A small contrastive image-text model, trained from scratch.
Training: muon at rate 0.021, 7900 steps, batches of 256.
Data: trained on seven-segment displays showing three digits, 97500 training examples, 20.7 epochs.
Rows from block 4 of the image encoder, named by matrix and row number. Each number is 200 + 30 x the weight over its row's rms, rounded and kept within 0 to 999. All counts start at 0. After the name is the row's rms in percent of the matrix's.
# fc1: token-mixing MLP up (encoder.blocks.4.mixer.f.fc1.weight, 128x64), inputs 0-63
fc1.70,076,205,207,159,202,190,225,240,284,153,235,195,242,205,154,201,184,157,193,214,157,176,257,208,183,173,211,163,209,226,203,222,218,166,181,171,186,185,235,216,188,197,219,274,232,174,185,203,135,221,207,148,181,224,183,129,208,200,190,203,199,194,193,170,193
fc1.71,111,237,214,188,243,194,177,176,200,204,140,172,183,172,183,200,247,185,173,194,189,180,230,206,229,195,225,204,188,267,220,189,226,214,197,207,227,162,190,222,202,180,247,195,156,256,240,178,234,264,243,161,108,191,226,197,179,222,166,194,177,193,168,221,214
fc1.72,096,209,249,219,200,221,164,216,188,170,167,186,156,190,155,193,193,171,222,212,174,190,171,201,200,237,182,159,199,187,201,219,196,227,175,198,185,230,189,179,221,296,172,269,204,194,241,206,195,163,151,245,207,129,186,167,181,207,199,202,144,182,221,247,176
fc1.73,135,210,209,184,227,218,200,205,216,179,191,204,180,240,202,190,149,252,228,224,219,179,181,227,171,211,198,218,195,224,194,207,213,182,214,166,187,226,236,260,227,136,120,240,305,165,162,180,198,182,193,197,184,205,196,206,240,210,170,167,180,187,222,150,186
fc1.74,102,178,159,248,193,248,164,250,179,165,183,253,162,206,183,211,194,168,212,185,203,149,204,226,141,206,223,236,196,210,181,159,252,235,199,137,203,176,214,231,199,203,240,237,174,200,170,159,182,228,185,197,159,194,217,156,228,193,209,187,195,217,150,192,253
fc1.75,124,205,223,188,213,186,215,173,228,240,201,169,171,240,93,225,179,198,230,218,211,265,148,214,192,236,198,224,174,232,146,195,206,190,170,206,205,190,178,170,201,209,198,225,234,220,220,174,161,219,202,196,223,187,188,167,274,198,245,154,207,198,184,150,205
fc1.76,112,167,219,192,233,183,167,165,203,186,181,231,179,163,190,202,171,227,189,191,214,220,156,172,212,242,166,173,230,254,218,230,201,253,155,183,158,116,207,274,190,174,187,184,162,176,185,226,140,231,189,205,214,227,224,206,177,189,186,227,240,208,156,195,197
fc1.77,112,235,205,197,182,139,189,202,208,212,198,209,212,154,171,177,170,210,215,227,206,165,198,175,189,158,214,224,196,218,221,192,213,232,146,206,200,210,165,210,229,208,185,225,244,135,242,164,216,195,221,220,156,142,244,211,295,159,214,213,254,183,219,227,177
fc1.78,113,194,212,163,186,201,216,194,212,186,207,172,182,192,209,219,227,165,225,230,202,219,147,170,171,223,211,183,220,191,184,187,214,184,185,255,239,191,198,210,177,273,146,147,193,286,279,217,182,222,185,160,202,210,185,203,188,210,266,134,200,181,196,212,195
fc1.79,088,197,182,246,180,169,174,243,194,211,167,216,193,201,153,195,190,236,196,162,226,258,205,194,207,234,187,190,168,181,207,152,225,236,219,176,235,269,177,205,215,176,230,187,231,180,176,194,131,246,129,201,229,211,173,197,241,221,200,176,159,246,231,167,198
fc1.80,101,216,186,196,193,176,211,198,205,207,126,176,197,161,210,230,211,245,245,206,195,226,171,205,194,244,213,170,237,158,191,199,205,144,213,255,186,196,169,164,138,221,140,154,209,165,254,228,197,228,206,258,182,202,204,201,174,241,190,178,212,184,145,171,215
fc1.81,096,191,234,198,217,209,232,258,181,162,164,187,189,172,179,183,199,178,195,189,208,215,225,162,195,216,180,216,166,189,275,179,248,175,261,220,208,192,214,179,188,169,234,249,201,197,195,167,188,208,209,264,236,139,145,180,228,223,185,201,219,268,182,243,202
fc1.82,086,206,205,184,211,197,218,181,155,158,190,215,173,250,102,196,225,170,210,188,213,260,173,227,194,224,184,161,210,269,175,130,188,191,190,187,170,204,190,200,193,188,229,181,233,182,219,242,204,231,208,165,240,172,178,184,196,219,195,211,246,202,185,167,262
fc1.83,056,138,204,169,221,153,191,240,271,214,121,240,196,207,191,261,206,236,208,178,228,187,222,197,203,165,189,225,221,204,200,198,232,170,195,184,216,226,176,157,175,164,171,240,172,162,213,164,155,246,240,204,189,222,198,208,217,184,144,173,203,190,183,226,209
fc1.84,099,148,241,211,189,159,210,197,213,196,180,217,201,158,231,184,155,201,201,190,225,128,216,175,171,185,207,290,178,225,188,195,219,203,201,283,144,249,171,197,213,183,261,207,160,200,201,189,194,238,204,238,208,161,209,215,197,206,225,178,194,233,195,216,232
fc1.85,091,147,207,222,194,191,183,188,223,163,210,215,234,221,195,198,196,180,239,250,203,151,238,156,177,158,199,238,211,238,169,238,201,259,202,191,220,180,195,128,157,224,191,186,219,207,210,243,176,219,225,273,198,153,201,164,171,189,175,192,209,251,242,180,220
fc1.86,065,165,198,220,182,175,276,209,187,216,191,178,232,159,196,196,227,202,223,172,187,195,185,199,139,233,193,216,211,243,204,166,172,159,211,188,186,196,216,207,201,192,198,205,174,278,262,178,203,220,205,176,193,159,174,233,198,242,192,177,178,105,161,227,242
fc1.87,105,215,255,213,199,164,219,175,216,240,181,218,191,149,150,212,195,223,175,242,191,132,260,214,233,165,165,235,172,188,144,206,187,255,201,173,225,222,186,178,245,182,201,189,226,168,202,213,229,212,203,178,207,217,183,160,253,196,206,191,272,156,208,195,197
fc1.88,108,195,265,208,181,188,191,223,220,235,199,244,215,170,169,221,200,152,197,229,210,280,138,180,214,164,215,232,209,283,153,186,194,228,173,214,194,207,165,159,262,208,196,204,192,202,185,193,203,195,159,198,175,211,202,148,163,190,245,215,236,207,224,183,211
fc1.89,113,210,183,166,214,134,183,213,200,208,163,207,202,194,189,161,182,215,238,196,190,196,181,215,203,250,181,197,224,193,210,212,232,232,178,297,162,197,209,194,182,111,218,247,130,145,197,247,152,180,194,215,190,178,187,200,217,235,209,228,219,208,211,208,215
fc1.90,091,194,177,206,189,232,189,221,202,201,167,242,229,197,228,162,196,190,240,202,235,182,208,204,174,166,196,211,176,211,206,210,192,313,205,172,204,222,205,143,173,203,201,197,161,240,127,205,184,175,168,187,166,247,147,167,217,222,211,249,208,223,240,244,195
fc1.91,071,187,218,179,230,209,203,191,247,205,154,160,205,172,193,191,204,192,234,285,172,217,205,171,205,183,178,234,187,171,227,189,227,215,165,163,231,201,219,186,182,212,140,176,244,196,202,234,179,178,170,209,230,172,291,170,220,186,164,256,198,183,146,211,221
fc1.92,119,185,235,181,177,184,208,210,195,181,179,187,229,199,193,188,216,193,230,198,207,195,218,227,224,222,157,189,197,168,245,199,177,246,152,221,169,275,124,215,250,191,117,131,246,223,182,239,196,197,164,179,202,233,179,215,183,184,234,230,240,198,215,196,195
fc1.93,119,221,200,172,225,204,221,202,210,202,201,228,204,149,202,193,198,183,214,168,222,245,165,184,210,218,186,153,188,342,159,177,181,205,208,193,169,191,188,158,222,242,207,200,188,209,157,201,193,179,186,180,250,208,185,184,255,173,223,219,220,180,161,244,194
fc1.94,100,153,222,193,230,187,193,194,256,233,210,170,181,198,229,241,166,230,215,165,223,168,219,286,286,199,162,231,216,244,226,154,159,221,219,215,212,244,197,166,211,228,183,206,202,211,191,182,162,208,216,199,210,190,177,225,214,212,239,189,211,147,182,174,233
fc1.95,074,191,177,162,263,187,203,198,202,235,149,221,241,163,259,217,164,205,181,205,218,171,231,181,159,212,197,165,191,179,225,216,196,190,218,154,178,262,148,227,184,198,191,213,188,231,212,223,196,205,187,234,223,270,185,150,203,201,221,225,214,127,178,193,246
fc1.96,090,172,217,170,234,184,198,200,248,219,212,231,207,181,143,165,178,114,162,208,146,193,253,234,208,166,205,170,227,206,211,187,200,265,160,221,171,198,201,186,193,145,245,215,209,182,199,204,185,172,205,224,175,204,168,185,197,243,198,242,240,138,181,205,204
fc1.97,106,164,181,202,227,260,177,239,215,155,225,167,183,213,179,249,217,210,205,211,187,147,215,185,197,158,181,231,196,198,175,209,175,170,205,159,180,203,161,176,239,295,253,203,206,206,166,204,163,260,206,212,201,218,161,171,237,204,203,187,193,212,171,201,139
fc1.98,154,187,209,224,203,204,227,177,201,178,191,198,193,166,203,219,229,184,232,222,196,188,193,191,196,204,212,200,206,188,199,207,233,211,192,180,168,302,162,192,204,209,204,215,178,326,94,201,194,201,185,219,188,241,156,181,213,237,198,206,191,188,172,208,196
fc1.99,074,200,229,162,246,225,142,179,234,177,160,220,247,208,206,179,211,163,227,164,214,236,172,223,226,166,196,253,227,197,260,172,201,196,197,183,211,213,182,186,169,260,227,190,185,190,195,222,196,189,206,160,134,237,233,206,222,168,190,249,177,194,134,168,221
fc1.100,125,210,185,179,219,188,230,192,236,229,205,196,151,157,193,188,214,167,240,247,122,170,221,235,163,242,158,269,189,179,220,159,203,125,176,192,193,219,189,204,203,289,232,172,202,185,216,201,233,221,213,201,228,161,193,185,203,194,224,206,199,198,174,209,191
fc1.101,099,213,194,202,188,183,228,194,200,230,176,167,180,167,180,251,195,209,194,192,194,214,222,169,202,189,186,174,185,201,201,244,178,194,230,186,192,198,204,195,190,300,139,288,155,211,199,211,175,229,183,296,149,232,209,185,211,152,187,229,210,197,192,207,195
fc1.102,114,202,203,170,213,168,158,228,198,184,185,197,180,129,213,188,181,250,180,197,188,200,181,166,181,204,234,186,180,181,196,194,183,162,216,309,175,272,166,204,218,190,190,175,166,282,188,192,218,229,235,192,198,233,159,211,228,189,187,200,211,174,177,216,235
fc1.103,133,204,177,166,202,178,155,242,212,204,170,209,213,178,214,217,217,192,183,182,198,193,202,181,212,187,205,223,182,280,147,204,183,205,188,214,209,295,96,206,200,201,196,201,231,207,123,147,223,201,227,212,171,198,234,162,206,195,221,204,218,163,208,197,204
fc1.104,095,200,183,215,209,168,208,236,194,221,152,200,243,174,222,156,217,223,212,201,196,223,196,198,201,289,139,194,205,205,176,181,247,207,168,129,217,230,221,207,183,137,187,207,159,237,169,177,174,184,164,209,213,225,174,166,230,231,133,218,207,201,166,180,184
fc1.105,080,182,252,236,283,210,231,179,232,184,199,216,188,183,174,211,207,168,190,210,165,201,218,172,189,87,177,220,253,209,208,181,225,268,151,217,168,222,214,170,193,185,200,189,182,224,227,196,208,191,183,167,191,220,214,165,221,241,231,233,187,213,181,206,224
fc1.106,039,209,245,131,196,212,178,224,200,188,128,215,207,199,178,175,238,211,196,182,212,251,203,217,197,187,184,171,135,201,225,193,204,203,206,181,196,194,215,183,220,198,187,170,201,230,209,213,199,170,304,215,218,261,185,160,180,220,167,256,225,198,150,154,208
fc1.107,076,164,203,179,183,167,168,196,230,193,215,211,177,206,127,236,196,179,228,213,163,169,234,192,145,212,181,267,168,208,190,217,211,170,189,214,195,203,161,208,185,207,312,156,173,195,182,199,160,204,213,200,253,168,171,234,208,241,195,230,230,194,216,215,194
fc1.108,094,212,215,198,207,243,174,255,236,164,162,232,171,155,239,212,194,189,230,192,192,194,209,198,197,198,170,185,208,187,178,178,190,206,220,199,208,280,207,176,184,187,187,206,150,142,234,229,257,220,269,156,195,203,158,134,213,193,245,169,215,174,176,169,196
fc1.109,107,227,201,191,195,203,148,202,143,145,186,195,212,119,247,232,196,180,182,184,203,180,198,211,148,244,201,199,202,224,197,206,191,130,184,198,198,206,275,201,190,260,182,204,218,186,140,163,173,227,210,248,189,171,237,148,215,207,198,183,200,186,177,200,187
fc1.110,102,207,229,205,193,167,211,265,193,184,204,146,195,197,170,236,225,181,146,171,192,162,202,205,239,211,229,182,191,178,181,239,165,212,211,195,171,199,196,143,201,208,198,230,234,208,254,283,216,220,159,247,220,177,157,165,171,203,163,222,229,176,141,206,190
fc1.111,083,233,207,198,223,208,186,213,204,112,181,202,170,197,184,214,205,179,257,189,209,202,214,188,188,269,211,180,188,218,174,255,228,201,201,180,239,228,143,137,145,243,189,197,141,188,235,228,187,202,240,235,197,157,193,173,184,155,223,172,223,204,170,193,203
fc1.112,111,259,210,193,214,138,233,186,238,184,139,217,199,206,207,195,246,143,184,250,163,222,204,204,165,285,163,243,182,185,233,179,181,221,172,207,193,151,197,188,170,193,228,242,187,208,137,192,193,207,179,190,202,209,174,224,203,233,212,177,200,180,179,236,166
fc1.113,103,236,165,178,191,200,218,199,222,158,189,211,175,216,188,190,171,154,203,201,194,225,219,208,187,198,175,195,200,205,192,196,226,186,175,213,194,190,197,183,198,247,173,302,135,248,214,197,179,203,165,308,162,235,167,198,247,206,156,192,192,216,162,210,182
fc1.114,103,235,206,170,229,152,178,189,206,173,130,216,213,244,202,187,221,163,226,188,163,174,262,259,188,205,199,257,216,227,207,223,187,176,238,267,193,151,218,203,199,199,134,156,170,197,218,208,180,184,212,194,200,195,209,203,252,195,235,181,159,173,195,163,225
fc1.115,111,184,226,202,193,213,179,253,205,239,186,187,180,185,194,210,181,229,225,172,196,226,221,179,176,221,218,200,189,230,180,223,209,184,191,246,160,79,206,290,195,213,218,204,165,199,198,226,232,196,225,220,198,181,167,188,253,183,220,227,178,135,224,215,216
fc1.116,080,202,211,211,223,234,175,148,198,174,172,264,224,204,193,145,260,160,181,165,186,177,224,208,192,221,199,206,201,200,152,203,196,160,200,241,190,239,233,214,179,221,187,217,151,268,290,192,229,220,171,192,195,177,174,208,246,231,162,207,201,185,201,227,192
fc1.117,114,193,164,135,202,187,214,166,238,195,168,215,157,183,224,171,181,257,204,218,248,194,185,170,184,210,176,217,193,209,203,195,216,215,137,106,210,289,172,217,222,173,176,206,184,204,191,187,181,215,214,238,213,163,173,183,211,218,227,188,249,162,189,210,220
fc1.118,065,175,237,169,189,258,177,198,255,199,151,232,181,210,193,171,157,234,228,226,171,194,207,185,215,275,203,192,170,217,200,189,193,203,232,252,189,230,187,210,202,148,115,227,226,161,235,157,180,231,176,219,177,222,207,161,232,218,211,177,203,236,190,222,208
fc1.119,070,167,230,188,201,166,200,161,177,186,211,204,230,203,192,236,232,266,194,178,233,236,182,181,152,186,193,198,218,178,160,257,194,159,184,214,163,185,198,173,119,237,228,191,221,204,206,242,214,231,254,208,160,185,168,153,227,202,202,242,248,192,176,152,199